config = dict(
    train_examples=48750,
    color_jitter=0.1,
    encoder_widths=[40, 56, 88],
    fusion_encoder_activation='geglu',
    eps=1e-08,
    precondition_frequency=50,
    warmup_steps=200,
    weight_decay=0.06,
)
Rows from block 2 of the fusion encoder, named by matrix and row number. Each number is 128 + 32 x the weight over its row's rms, rounded and kept within 0 to 255. All counts start at 0. After the name is the row's rms in percent of the matrix's.
# v: cross-attention value (fusion_encoder.blocks.2.cross_attn.v.weight, 192x352), inputs 284-351
v.57 105 [108 144 164 100  71 128 176  94 154 105 119 140 152 109 118 144 185 177  94 109 121 100 126 104 163 140 130 132 110 110  98 132 134 157 137 125  93 110  92 113 140  79 102 123 103 165 128 123 165 116  70 176 177 137 123 108 167 107 125 131 140 119 178 158  38 120 187  86]
v.58 093 [125  99 127  90  40 109 186 146 136 139 146 117 113 131 171  94  99  75  92  47 151 105 137 103 108 140 143 154  84 132 107 125 153 181 153  95 141  54 119 115 176  90 138 142 189 154 171 130 118 130 101 108 148  69 148 133  90 132 103 202 127 138 161 128 141 157 126 195]
v.59 091 [166 100  61 159 210 117 118 108 105 125 157 121  95 122 133 142 133 118  98 128  88 105 146 157 144 107 144 101 140 134 147 118 107 163 154 118 141 119 165  81 106  97 131 163 102 132  99 157 105 151 128  95 129  80 183 163  99 163 108 180 134 144 113 108 160 147  59 123]
v.60 093 [135 112 151  82  89 179 114 207 158 106 110 131 124 124 140  83 159  96 114 147 121  92 104 100 125 121 160 101  86 151 104 174 160 115 154 135 159 132 139 125 117 139 124  88  78 161 181 128 133 105 151   3  94 134  94 100 136 120 138 133 119 146  52  59  92 176 130 143]
v.61 093 [ 95 138 197 158 135  94 126  74 185 150 181 111 160  88  92 148 110  95 126 125 155 104 129 158 128 117 104  82 169  89 111 131 118 126 153  58 182 162 104  87 107 117 151 175 181  90 115 151 137 191 166  70 157  95 103 186  97 101 112 168 105 108 111 124  85 157 113 151]
v.62 108 [140 142  70 125 137 149 130 131 148 138 141 126 158 105 193 144  78 129  61 135 157 129 145  97 153 188 101 163 101 178  70 122 114 123 130 134 119 124  81 163  77 143 158 113 115 105 126  79 174 139 143 193 108 130 181 107 162 180 114 190 141 151 122 141 133  73 122 116]
v.63 093 [ 66  65 103  58 168 165 140 134 148 133 132 133  94 135 129 146 175 137 154 105 125 137 174 112 133 148 127 167 146 157 199 145 111 156  86 179 120 161 114 131  94 153 147 163 124 151 147 122 191 133 164  96 224 149 176  92 134 125 151 108 119 132 228 120 166 135 180 122]
v.64 112 [182 141 178 147 122 147 136 100  89 136  68 113 132  91 104 164  68 122 133 185 183  85 107 105 123  96 100  45 142 115 144 138 181 101  94 121 161  75 139 157 145 151 124 149 100  95  78 121 148 143 173 136 115  81 157 173 133 109 144 136 158  84 148 164 155  66 123 167]
v.65 098 [122 172  78  94 184  51 146 132 178 132 166 121 165  72 110  82  80 193 143  67 107 144 143 164 122 142 128 148 167 102 130 117 125 129  80 136  20 171 117 126 176 117 171  62 121 140 127 146 138 119 139 143 119 126 131 131 120 142 119 145 115 142 127 126 107 125 131 152]
v.66 101 [159 133 175 169 112 161 122  95  52  37 134 143 141 221 110 135 204 128 116  98 170 171 105 153 108 124 193 129 114 150  86 113 177 220 199 146 139  80  99 108 134 102 187 119 129 219 121  97  77 159 179 125 144 132 165  83 133 119 133 121 171 168 139  60 159 134 134 174]
v.67 109 [111  99 137 141 171  83  91 105 106 110 156 157 142 119 135 185 242 158 103  53 133 131 107 107 145  49  92 149  98 131 103  94 113  88 122 160 160 134  51 111 139 151 122 164 110 144 157 137 107  93 128 144 119 105 153 158 108 101 121 114 141 108 119 142  87  86 151 148]
v.68 111 [174 108 165  74 134  45 107  65 177 144 165 151 157 110 111  74  87 112 125 123 130 142 155 183 122  99 106  83 129 126 133 167 162 109  46 164  72 110 168  93  99 112 167 124  90 144 162 105 115 141 139 150 130  83 144 114 151 134 129 151  74  95  95 137 117 143 158 176]
v.69 105 [135 139 111 114 176 140  90 131 109 130 119 172 129 144 146 123  75 186 104 129 212 140  93 157 175 155  85 142  83  96 123 124 128 114  93 149 122 117 134 188 147 151  91 184 155 103 102 163 101 123 136 150 157 171 108 125 108 228 113 170 190 150 158 124 136 139 131 133]
v.70 110 [131 126 143  74 181  99 133  69 169 111 102 145 146 108 136 139  56 108 139  98 132 159 139 111  87 120 168 123  89  87 152 174 152 123  47 107 175 100 164 106 233 131 130  66  99 157 147 158 142 139 149 159 100  66 127 136 120  91 133 124 101 106 130 166  72  61 174 206]
v.71 103 [122 110 156  68 156 109 121 126 131  90 125 105 116  91 110  92 194  90 119 145 118 144 184  98 170 178 187  83 118 101 141 151 128 133  93 145  55 167 113 118 134 125 154 134 173 134 155 133 142 182  77  98 143 200 138 190  94 140  87 169 124  85  88 135 166  95 133 106]
v.72 098 [168 147 115 140 197 107 167 117  97 180 220 128  93 108 122 123  68 119  95 186 115 118  89 151  71 169 117 162 142 126 141 113 119  79  44 123  69 115 169 146 122 109 135 141 123 132  99 180 138 137 153  88 176 128 174 105 104 150 147 162 170 173 143 126 135 114 137 143]
v.73 107 [157  75 146 119 136  75 151 108 110 125 128 132  50 135 168 100 153 125 157 144  78 150 161 105 130  79 123 153 171 134 185 162 116  89 103 171  68 129 120 146  58  90 184 139 176 160 109 121 177 116 103 173  97 165 105 137 102 164 124 155 116  79 128 157  78 170 123 159]
v.74 098 [126 180 142 124 186  87  90 121  77  92  99 196 122 114 118 100 112  74 115 122 149 175 163  91 137 125  73 170  94 106 110 129 127 128  62 163 129 168  89 225 120  63 134 138 190 104 167 112 148  83 170 103  89 150 159 117  92  78 110 134  98  92 127 122 120  90 165 147]
v.75 110 [140 177 106  87 141  78 131 163 135 130 137 142 166 177 128 137 140 176 173 118 162 130 144 150 132 135  93 122 118 117  96  72 147 122  93 177 149 194 142 118 110  96 133  98  89 159 160 173 141 154 154 127 150 158 112 121 122 187 142 216 147 134  45  91  55 169 117 199]
v.76 105 [106 127 101 108 130 119 109 188  67 141 111 179 150  57 118 110 101 141 139  77 188 109 107 140 155 132 119 165 191 139  72 152 144 109 162 130 123 111 140  91 156 136  37 204  76 103 119 153  90 167 113 152 134 126 192 159  86 146 139 133 133  56 138 130 123 156 134 130]
v.77 110 [134 124 139 126  99  98 105  75 166  97 132 120 114 205 134 123 151 183  91 137  65 109 116 133 142 111 183 136  96 141 151 141 119 193 196 143 133 130 103 133 157 113 120 132 142 116 146 175  50 143 134 156 104  87 178 128 197 159 132  75  82 106 118 125 135 122 145  92]
v.78 110 [137 144  97 181 202 128 146 134 131 161 107 124  67 132 140  95 126 210  66 148 151  96 142 118 152 104 141 134 148 156 116  84 160 116 130 132 122 171 101 126  89 165 150 101 135  57 150  85 110 144 154  73  73 157 155 161 136  83 172  98 116 154  56 117 132 104 135 110]
v.79 114 [136 118  82  76 186 110 196  82  64 161 100 140 117 110  80 139  49 124 120 148 107 102 128 113 208 163  67 107 161 115 117 108 145  75  83 139 189 134 167 167 198  83  73 114 137 186 138  83  99 158 151 131 131 132 142 112 113 142 120  70 160 159 148 129 161  59 130 160]
v.80 098 [137 126 155 133 180 137 117 112 116 122 123 113 142 197 140 100 112 117  87 142 140 151 139 171  72 102 150 142  72  91 146 134 115 125 141 108 145 108 227 119 149 217 164 133 105 114 128  89 118 125 186 133 113 111 125 134 164 114  93  86 129 112 146 144 130 183 139  80]
v.81 086 [194 212 184 154 137 136 157  90  84 115 130 110 144 130 109 172 161 110 171 116 124 102 148 156 168 156 141 131 159 112 176 135 122 125 134 116 120 134 164 105 127 172 114 146 173  77  66  57 177 127 128 112 113 194 194 173 135 115 141  54 119  91  98 153 117 107 113 157]
v.82 099 [ 74 158  66 174 165 184  79 156  69 153 123 102 112 138  88 166 117 139  72  85 143 129 124 101 133 127 103 153 102 159 152 127 133 148 117 133 100 155 167 100  97 208  74  96 141 115 145 103 150 105 153 142 100 102 113 162 150 158 140  73  99 122  77 155 124 184 180 122]
v.83 094 [114 106 151 111 143 132 122  87 165 145 120 138  72  69 158 154 155 140  91 146 114 131 105 156 169 170 106 107 129 168 124 150 118 169 102  66 164 120 127 140 133 130 136 127  88 159 144  88 144  65 128 148  83 158 139  95 109 158 178  61 133 162 137  95 149 147 189 158]
v.84 085 [ 67 135 124 191 122 117 129 177  84 168 134 165  82 160 141 148 142 107 162  95 109 165 169 110 154 131 113  89 133 169 145 118 106 121 115  97 156  64 157 109 133 128 167 198 194  67  86 136 102 200 147  98 141 155 158 110 139 134 128  98 108 214 129 175 119 169 175  44]
v.85 091 [117 142  70  90 110 139 139 128 116 134 158 168 103 116  80 109 143 162  58  96 138 103 140 154 204 165 112  88 132 122 139 117 148 106 120 131  72 111 126 159 113 129 175 160 152 117 140 122  85  84 140 125 111 133 130  96 127 135 123 182 128 162 187 108  73 146 165 136]
v.86 096 [160 144 103 165 122 136 187 146 142 122 122 137 177 107 128  97 109 131 135 132 100 133 151 131 125  92 103  97 185 147  85 150 131 161  92 123 178 184 110  94 168 151 108 108 161  78 136 161 144 135 176  59 171 146  80 157 164 117 115 107 158 141 132 149  87  66 144 113]
v.87 093 [ 39 172  80 156 142 126 118 148 152 177 164  99  94 121 124 119 125 146 199 124 119 123 119 114 150 111 140 162 123  97 140 137 146 175 153 105  84  99 155 149 156 133 134 156 127 154 138 163 123 109 140 144 127 141 103 146 171 158 176 157 108  98 160 130  88  87 170  46]
v.88 091 [109 137 184 120 108 128 101  52 121 121 115  91 161 123 113 101 193 101 101 145 164 189 145  98 123 220 115  75 120 181 120 153 126 170 136 102 115 152 136 152 150 109 148 112  57 130 133 130 122 118 143  98 147 129  66 116 133  76  94  95 176 125 150 141 135 146 137 130]
v.89 096 [135  78 111 133 180  96 100 151 103  86 138 161 159 130 120  89  99  88  92 123 150 146 136 166 109 165 112 155 148 130 184  85 150 130 149 156 155 132 177 140 133 175 109 118  98 173 149  87 109 126 130 110 144 194 119  99 145  84 107  67 127 133 182 183 189 129 114 153]
v.90 082 [137 140 132 120  78 118 118 129 167 109 127  91 131 109 177  90 104 149 108 156 102  50  99 198  84  59 151 131 126 124 166 119 117 107 159 157 159 157 139  98 110 101 160 149 143 164 146 148 146 120 114 105 121  71 157 116 151 109 130 156 162 103 172 178 122 152  83 108]
v.91 105 [132 143 152 115 120  93 138 161  95  74  94 131 106  87 129 150 150 105 110  97 129 158  78  84 123 145  96 123 129 137 128 159 119  97  68 140 147  83 151 136 135 114 131 106 130 148  90 133 141 164  97 140  85 127 144 162 160 190 151 124 178 178 101 119 115  90  95 136]
v.92 104 [209  83 177  69  45 134 166 119 141 111 130 114  92  88 101 124 186 103 146 129 134 166 135 192 129 124 159 119 147 116 111 124 126 150 117 113 154 126 131 143  78  78 156 130  86 136 113 166 136  88 162  98 163 140 182 159 141 122 127 140  95 112 118  87 103 125  99  46]
v.93 098 [169 111 157 101 116  60 185 156 104 103  87 150 148 171 103 180 117  85  44 112 159 165 128 171  71 112 162 181  82 166 110 108 178  96 116 161 130  78 131 156 119 123  94 106 159 122 155 138 141 165 143 158 111 133 153 121  99 146 130 168 118 119 211 156 123 137 167 169]
v.94 099 [150 122 122 122 153 104 178 131  78 151 106 138  84 126 146 191 162 104  45  81  82 136 107 113 153 138  79 178 115 124 144 109 163 166 144 155 133 145 152 174 163  92 122 119 114  97 142  95 122 168 118 119 136 164 198 167  88 158 196 166 108 135 167  92 153 169  57 147]
v.95 093 [129 163  69 120 182 128  96 105  96 108 111  89 162 117 180 117 143 122  94 128 138 131  96  81 139 108 230 159 134 155  36 125 161 118 166 142  98 108 107 126 104 177  97  97 133 126  99 109  75 169 121 117 149  62 100 168 197 158  77  57 117 126  75  97 123 135 145 142]
v.96 095 [125 189 124 181 134  99 142 115  72 164 148 136 155 159  93 103 131 111 174  96 129 161 121 132  85 103 203 153  75 109 107 141 100 171 100 138 175 128 140 131 172  78 116 139 185 116 150  67  80 136 165 123 160 127  70 144  93 190 125 123 115 122 195  65 143 104 188 162]
v.97 095 [178 120 120 131 157 162 115 146 106 108  78 146 133 163  83  75 120  71 153 107 158 134 164 144 167 167  69 158 175 179 142 134  90 121 112 124 148  64 111 156  74 143  86  63 194 113 111 176 120 126 127 153 147 136 127  93 136 104 125 131 145  97  92 133 159 142  94 149]
v.98 106 [177 182 142 122 121  95 167 118 178 135  60  76 106  92 104 148 155 131 156  99 102 146 111 154  85 180 133 181 116  94 137 124  89 188 129 161 163 107 142 102 100 145 109 144 193 143 109  91  59  42 152 138 132 132 127 168  86  89 213 127 183  87  86 128 145 149 103 121]
v.99 091 [131 135 143 119 148 126 124  76 154 116  76  90 111  59 101 179 151 153  31 166 136 118  91 143 149 123 176 152  98  95 163  96 159 141 178 157 154 117  87 135 108 112 166 174 154 115 145 171 122 104 159 179 133 126 108 142 118 119 129  78 110 130  73  60 132 104 134 101]
v.100 088 [108 116 142 124 111 169 139 103 201  96 121 112  95  69 109 110 227 101 153 172  68  98 137 114 155 142 221 138  88  85  97 144  85 126  96 121 158 123 120 125 184 129 178 132 148 139  88 142 153  87 131 141 157  81 157 120 143 132 193 105 142 119 170  93 110 148 119 104]
v.101 095 [142  87 133 179 133 148  92 153 184 106 127 103 126 156 128 147 104 131 169 180 174 110 138  85 132 137  86 165  93 196 107 164  93 103 134 107 143 110 174 141 121 121 135 214 134 137  84 163  60 123 112 107 128 160  93 108 186 129 119  72 116 160 138 143 132 139 139 161]
v.102 099 [147 152 111  89  76 121 113  87 114 106  85 147 120  38 146 177 165 171 110  76 182 148 181 107 166 127 168  76 143 132  91 107 136 157 141 166 131  94 133 143 208 103 115 202 156 171 162  96 122 174 133 159 105 115 106 152 144 130 144 127 145 108 100 112 112 193 194 118]
v.103 088 [144 102 128  84  90 173 123 111 150 149 168 150 135 104 102 120  96 134 154 101 151 138 138 125 118 154 103  70 111 174 183 140 166  56 139 156 127 146 147 161 128 122 137 132  32 157 129 142 135 127 102 126 137 159 172 128 142  70 141 121  99 150 145 124 169 121  80 116]
v.104 099 [ 70  83 167 151  92 146 109 119  78 134  81 138 116 142 114 153 255 137 131  96 104  57  96 104  68 159 143  98 157 109  94 104  92  89 134 126 104  81  65 136 147 163 158 116 122 119  91 118 162 134 135 104 146 127 159 102  71  77 112 113 122 145  79 113 137  99 153 113]
v.105 089 [ 62  80 133 158 165 125 155  64 178 136  83 103 113 153 100 132 185 120  91 128 115 157 164 141 116 175 124 133 130 126 149 167 111 100 149 137 144 129  89 109  64 147 132 146 127 108  80 113 133 122 122 150 102 119 125  84 151 126 117 124 136 117  78 135 121  73  91 149]
v.106 092 [113 126  91 108 113  61 124  27 132  93 113 119 180 145 113 133 164 122  82 100 139 126 121 170 143 134 178 103 133 122  69  99 176 100 148 159 129 125 173 137 138 111 151 104 169 113 111 118 141 141  78 107 116  97 122 126  94 119 159 165 146 122  68 112 119 144  78  96]
v.107 099 [111 131 104 125 121 135 111  86  82 112  40 118 136 191  92 164 133  91 171 153 101 101 119 191 129 163 107 112 147 163 205 136 143 131 127 163 141 121 129 109 102 168 120 205 213 175 143  95 129 139 140 102 115 127 154 119 104 138 189 183 172 109  71 130  69 154 180 137]
v.108 098 [ 75 157 129 171 160  75 181  97 108 128 157 121 106 149 161 129 134 126 124 115 109 109 125 138 128  99 137 139 162 120 180 119 147 181  90 112 155 119 125 143 100 136 128  43 159 120 172  81  37 117 129 115 103 125 174 130 122  64 102 111 125 106 153 153 128 104 156 133]
v.109 101 [199 125 108 115 147 159 132 108  94 113 197 176 116 137 165 112 110  88 143 154 125 141 124 174 126 102 110 151  95 102 109 123 146 151 142  85 128 111 177 127 105  79 131 192  54 139 121  99 176 178 130 125 106 132  89 139 166  56 127 129 126 135 142 104 141 130 146 135]
v.110 101 [129  93 115 132  93 116 143  71 109 140 151 131  96 116 128  88 149 112  98 182 108 104 142 103 134 124 110 130  80 159 123 148  78 110 122 179 112 112  96 172 148 107 100 166 120 107 129 155 167 141 147  98 111 120 126 153  92 165 152 102 143 128 171 148  89 133 118  99]
v.111 087 [165 133 139 158  99 171 133 110 129 131  62 105  91 151 168  84 160 179 151 199 145  74  99 136  84 151 109 118 113 122 127 143 162 160 125 120 113 123 105 130  77 155 169 191 121 150  70 137 199 148 132 150 167 152 126 130 168 145 128 179 118 149 112 103  98 126 118 101]
v.112 108 [148 140 129 100 136 133 159 108 182 156  75 124  82 121 104 110 128 125 111  94 136 108 123 194 156 109  97 126 155 107 148 108 142 139 118 180 118 147 112  95 111 144 143  81 116 139 199 139 119 141 119 118 175  77 130 157 140 198 157 152 136 159 161  90 170 129 128  64]
v.113 108 [128 124 139 142 136  85 125 126 151 158 114  92 135 157 165  97  89  95 182  87 121 117 147 146  65  99 176  95 136 110 111 136 105  97  97 113 139 171 126  97 105 103 145 157 157 155 197 137 139  80 131 153 134 102 121  72 151 156 173 105 201  80 174 177  73 136 112 105]
v.114 107 [119 168 103 123 116 147 115  87  66 153  95  72 104 122 136 115 121 101  93 122  40  84 139 149 128 133 128 129 142 121 115 128  53 108  82 131  75 148  82 136  83 100 130 135  41 160  63 143 120 138 153  80 130 170 116 137 131 130  97  96 162 145  88 111 145  75 138  77]
v.115 101 [142  81 165 139 166 150 182 187 148 123  85 111  88 110 167  61  61 101 168 164  68 118 112 124 110 123 143 111 148  85  76 137 152  84  80 145 120 105 150 107 163 166 185 162 157 119  65 150  90 176 166 103 121  90 138 107 172 115 137 156 105 111  90 149 186 121 132 105]
v.116 104 [182 103 105  87 129 138 164 151 120 177 152 150 119 111 137 108  77  96 134 163 117 105 116  92 138 175  92 128 138  72 148 155  76 153 130 173 136 126 161  38 121 119  84 141 106 148 104  81  95  93  76 125 110 117 105  86 117 166 132 197 167 122 141 115 187 159 145 173]
v.117 108 [152 110 145 136 109 127 135 130  43 110 109 103  77  74 148 144 123 151 118  60 153 132 163  99  93 148 108 121  85 150 110  98  73 140 107  90 113  84 216 180 128 146 115  87 121 118 144  90 113 152 114  99 135 114 140 218  82 175 166  92  98 191 111  92  96 100 154 120]
v.118 104 [163 120 167 141  80 137 146  50 178 146 126 145 105 102 161  71  95 124  96 129 106  81 160 109 157 166 154 114 165  71  75 101  81 163 121  79 120 120 149 157 184 131 191 141 145 130 133 142 114 125 155 147 147 144  97 142 103 128 125 105  88 106  96 145 126 124 131 142]
v.119 103 [141  99 150 154 151 112 130 128  57 149 163 185  85 183 131 100 181 175 101 150 135 166 190 133 149 112  83 166 108 104 163 125 199 110  82 155 113 150 171 144  99 184 143 120 178 164 108 122 135 109 151  67 157  83  88 134 165 120 194 145 172 171 132 132 134 118 152 160]
v.120 105 [160  88 128 138 128  93  85 131 194 115 144 116 116 134 138 106 139  98 143 107 117 155  48 142 123 130  94 126 105 126 114  99 129  90 104 135 167 143 138 109 119 121  98 126 143 127  97 100 152 206  88 133 124 120 125 111  78  68  87 196 180 131 140 135  86 162 161 114]
v.121 111 [128 151  84 123 119 100  21 145 133 103  86 103 101 164 101  87 126 120 165 162 148 116 172 104  78 172 190 162 136 200  74  90  66 136  67 111  93 144 123 173  99 179  91 151 104 146 190 125 153  89  88  87 126 149 127 112 106 133 127  83 130 127 131 139 138 131  85  59]
v.122 104 [154  96 154 148 164 151 155 103 114 143 186 140 104 105 119 150 104 134 154 100 158 156 181 109 120 130  96  86 157 166 111  64 164  77 103 146 102 104 182 117 177 141  98 113 169 213 105 143 166  46 108 121 176 183 110 155  99  48 120 133 107 100 113 173   3  99  98 137]
v.123 107 [181 162 175 106 132 140 143 123 167 132  99 120 105  80 115 100  77 133 172 102 114 155 119 163 133 108 110 143 141  56 152  94 132  48 114 106 164 118 154 179  59 116 112 153 129  97 158 173 150 112 153 170 131 118 136  80 135 152 131 162 208 155 153 189 124 215 106 129]
v.124 126 [132  50 109 120 154 129 157 157 134  95 111  91 164 129 107 108  88 112 136 126 152 100 102 140 127 137 146 125 166  97 124 155 129 148  65 137 154 148 100 127 111  98  88  81 114  79 130 113  79  87  84 164 100 164 158 147 159 139 138 131 154 129 117 114 141 121 107 149]
v.125 097 [111 167 117 128 163 162  58 132 139 149 100 130 180 132 177 158  91  98 141 170 151 145 157 125 169 130  79 115 143 156 127 129 165 159 112 166 151 136 150  94 166 125 136  78 120 147 122 135 166 142 113 106 163 161 175 114 145 133 122 136 135 146 184 162 153 172  70 142]
v.126 097 [178 103 128 122 160 132 136 102 141 131  98  88 132 143  91  88 164 141 107 118 100 141 203 145 140 154 115 123  88 196 172 155 117 100 149  85  65 142 140  86 127 220 117 119 122 131 148 126 148 114 203 103 177 107 190 166 175 124  84  98 125 128 173 176 124 146 109 190]
v.127 108 [162 113 133 128 169  97 149 129  89 103 133 117 114 141 117 104 157  94 111 124 168 111 141 123 118 111 134 159  51 102 117 134 169 100 123 228 160  99 121 170 113 150 137  79 123  95 145 104  96 143 174  99 127  95  93 146 131 106 108 156 128 118 149 131 178  92 115 101]
v.128 102 [169 111 107 154 135 157 107 139 168 105 144 124 148 112 147 168 216 152 150 101 100 152 102 110 115 139 111 131  75 120 167 183  97 122 138 138  77 152  98 185 198 103  98 168 111 137 118  53 110 146 172 141 154  72 133  94 131 163 138 142 134  97 113 131 124 192 130  83]
v.129 101 [143  81 138 177 142 127 137  87 107 136 115 120 119 139 144 118 127 152 202 139 221 152 114 145  95 139 152  88 142 110  98 117 146 206 122 152 183 126 125 133 131 206 166 131  90 136 107 145 147 171 142  78 137 101  99  97 121 124 137 122  45 127 154 116  93 126 111 119]
v.130 098 [121 141  94 107 153 140 116 175  99 116  80 136  98  52  96 122 135 143 185 132 148 131 149 125 171 117 133  79 143 132 124 157 126  87 136 152 148 140 127 137 128 148 138 154  96 157 134 103 146 125 104 172 149  71 103 168 185  95 103 107 125 129 114 123  75 141 130  91]
v.131 112 [118 125  73 129 156 122 155 122 160 123 120 138 173 143 125 177 156  84 149 121 110 175 124 100 140 134 138 144  79 118  97 129  91 122 128  96  84  90  95 142 128 130  96  94 117 125 113 106 143  87 171 136 114 185  96  82 111 141 181 143  97 151  58 146  73 140 186 112]
v.132 096 [148 151 182 176 110 143 166 120 117 155  86 163 190 102 218  68 151 180 116  99 102  97 135 145 115  66 174 101 124 156 169 172 134 134 110 131 145 141 168 147  56 138  99  55 132 139 173 137 131  75 112 114 104 167  99 162 103 133 124 169 138 140 117  63 141 177 139 108]
v.133 095 [167 117  68 181  84 133 108 101  55 160 145  80 188 100 133 137 152 129 145 129 157  56 140 118 151 132 127 118 110 135  88 114  78 138 103 140 111 121 130  87 132 211 171  99 115 113  88 125 123  84 139 130  96  67 162  90  98 132 144 129 115 145 116 145 137 101 133 178]
v.134 101 [ 49 123 152 129 193  75 143 152 196  93 121 124 127 113  79 129  90 139  87  70 168 159  91 165 156 116 104 136 105 115 115 139 133  96 111  98 133 120 154 138 100 112 140 139 128 149 124 165 103 126 155  98 119 136 152 184 191  80 178 158 126 181 153 106 114 185  71 132]
v.135 094 [166 131  97  79 116 119 122 154 112 105 158 173  82 161  93 133 104 226 122  92 112 163 119 145 140 221  69 139 168  91  99 119 100 126 120 128  82 155 136  65 101 149 129 116 142 117  82 118 117 114 151 126 152 141  89 185  97 153 116  89 128  90 148 139 181 123 103 129]
v.136 092 [132  89 174 176 151 113 158 131  77 146 105 119  84  65  67 104 100 166 119  93 129  70 165 154 169 146 150 137 103 164 131 130 167 153 153 114  89 140 158 120 125 121  91 111 181 148 111 129  86 124 115 116 182  72 153 161 104 145  78 142 122 142 101 178 137 155 111 191]
v.137 095 [120 168 127 144 139 105 175 100 159 125 194 147 150 135 166 139 125 120 114 168 169  91 117  72  91 144 109 152 176 191 123  86 154  87 123  51  36 172 174 110 172 109  92 157 147  91  88 119 156 137 145 113  80  72 166 103  96 109 103 134 106 199 152 148 139  83 144 144]
v.138 097 [151 103  98 163 183 120 207 134 123 119  99  84 117 105  88 115 124 135  96  88 170 124 104 179 117 127 167 113 139 124 116 108 139 151 140 163 140 153  89  91 167 127 121 102  88 109 145 112  92 191 152  47 133 141 142  88  96 140  58 128  93 144  99  45 163 131 174 136]
v.139 098 [138  89  98 108 134 103  89 160 139 147 133 111  78  43 104 119  77 118 161 113 201  97 142 149  93 189 144 140 148 130  62 205 168 109 118 158 130 114  96 146 100 169 127  92 151 114 139 107 107 141 166 115 162 113 137 164 152 133 123 144 105 119 180 128 104  85  62 130]
v.140 099 [ 76 132 203 147 138 163 111 164  63 167 174 162 143  96 158  79 169 111 128 131 159 101 170 125 195 111  98  90 165 102 129 130 119 115 115 106 190 124 158 142 104 162  82 186 138  92 130 105 149 123  97 139 128 159 194  94 138 155 104 167 155 141 140 166 149  83 157  96]
v.141 100 [144 128 150 113 163 131  94 111 118 128 133 112  94  81 214 108 163 144 135 114 161  99  57 132 192 114 178 141  72 119 167 136 178 142 137 158  91 114 119 148 125 108 143 133 101  85 116 117 129 158 153 104 132 171 148 184 170 109 153 171 120 144 137 156 101 106  91 125]
v.142 099 [100 135 129 168 128 137 177 132 166 161 128 165 148 133 153 124 109  89 139 167 170  86 111 103  87 104 105 144 137 106 183 135 161 153 181  53  96 186 130 102  85 154 123 115 110 162 152 161 158 139 131 146 144 138  84  80  92 176 124 145 154 173 110 172 128 133 136 131]
v.143 107 [132 142 182 177 180 140  84  93  76 136 142 169 132  74 186 102 102 120  75 143 162 129  97 161 128 114 117 129 111 169 142 203 116 107  51 143 165 155 105 186 103  97 134 141 129 141 146 113 204  90 201 137  87 136  75 167 139 114 108 155 160 184 160  99 117 157 102 125]
v.144 107 [150 142 130 147 135 118 125 150 158 119 164 142 102 118  71 136 130  90 119 106 132 176 158 148 127  95 129  99 118 125  85 133  80 135 136 138 186 113 184 168 125 118 148  93 177 154 156 101 124 181 108 132 120 157 118  91 107 131 114 127  91 167 135  92 164 140 124 120]
v.145 097 [129 127 163 157 135 126 118 142 108 133 178 119 104 193  90 141 123 129 124  67 126 126 133 103 152 146 107 150  97 103 126  99 171  75 126 128 106 143 126 172 144 148 163 105  84 123 120 121 153 111 137  94 167 138  73 101 131 103 113 129 146  19 128  91 185 119 128 100]
v.146 103 [109  99 142 111 162 123 204  87 136  69 101  91 119 164 154  90 132 176 135 137 138  89 110 115 114  65 104 133 154 174 138 124 146  61 150  76 161  86 118 143 119 137 131 144 113 179 106 120 137  77 178  96 172  96 175  69 171 133 162  91 104 193 136 118 127 121 131  95]
v.147 100 [146  93 129  77 139 122  93 155 149 109  80 129 123  86 128 129 116 155 141  92  74 129  84 103 171 145 117 119 121 123  96 141 109 155 192 123 151 168 134 167 131 151 121 125 126 119  71 167 183 153  94 179  98 139 115  62  68  77 141 140 147  16  97 154  95 112 146 132]
v.148 105 [120 138 131 153  89  95 167  95 102  55 109 107 150  93 122 154 126 124 133 151 119 175  82 157 163 155 123 175 118  67 179 153 156 152  71 178 136  98 159 150 148 134 115 148 102  95 156 141  96  96 123 125 106 152  85 148 107  97  98  94 127 107 162 134 163 184 104 125]
v.149 105 [160 140 187 125 131 154  75 131 139 112 134 102 153 129 157 117 168 138 113 113 102 101 119 118 100  54 136 172 126  98  68 124  87 152 140 167  72 108 134 167 120 115 153 123  94  71 170  99 107  94 148 162 107  95  81 154  97 106  84 173 116  40 131  94 115  79  66 120]
v.150 098 [ 96 108 163 104 118 130 148 196 116  85 160 108 117 170 130  97 129 156 141 151 142 105 129 157 148  95 100 148 182 140 125 123  67 134 130 108 209 145 198 138 159 153 140 149 127 141 126 151 137 129  98 193 127 120 161 132 153 152  82 170 165 136 163 176  86 135  72 175]
v.151 104 [123 145 136 109 107 197  94 128 179 127 150 159 112 146 170 147 166 156 148 106  94  83 140 126  79 114 123 134 107 135 125 107 131  85 143 146  60 151  81  71 121 163 128 125 153 163  97 145 136 149  69  42  67 102 152 169  81 132  47 111  81  89 147 128 125  95 214 105]
v.152 108 [101 136 125 114 113 127 150 141 138  97 110 146 146 148 133  74 159  94 130 107 140 104 173 171 101 123  47  47 139 109  77 148  95 110 120 172 146 165 183 141 161 113 164 116 148  92 115 115 112  51 132 119 166 103  88 125 117 138  69 137  98  91 128 103 186 153 177 118]
v.153 103 [101 134 144 220 120 119 136 146 101  95 114 146 172 102 138 111 145 141 116 118 158 169 134 141 172 136 155  81 111 163 101  95 168 105 120 106 100 162 177 168 128 177 141 140 153 142 142 158 159 160 108 143  44 124 153 143  93 171 155 131  94 112 155  84 166  55 131 155]
v.154 109 [144 122 159 162 110  75 121 138  71  85 155  95 214 142 140 100 108 155 113 168 165 142 140 114 188 141 176  79 135  98  84 135 153  93  57  66 126 124 122 158 168 113 108 112 127  78  91 144 120 147 142 137 145 117 146 147 150 160 153  96 120 176 192 117 151 165 100 115]
v.155 108 [129 127  85 115 156 141 161 110 109  73 143  99 154 139 168 160 118 112 111 101 158 135 114 237  78 124 121  29 147 152 161  82 113 124 113  97 135 149 142 141 170 112 157 108 151 138 120  84  75 137  73 117 142 158 177 153 168 135 114 107 131 165 126 112 141 190  97 130]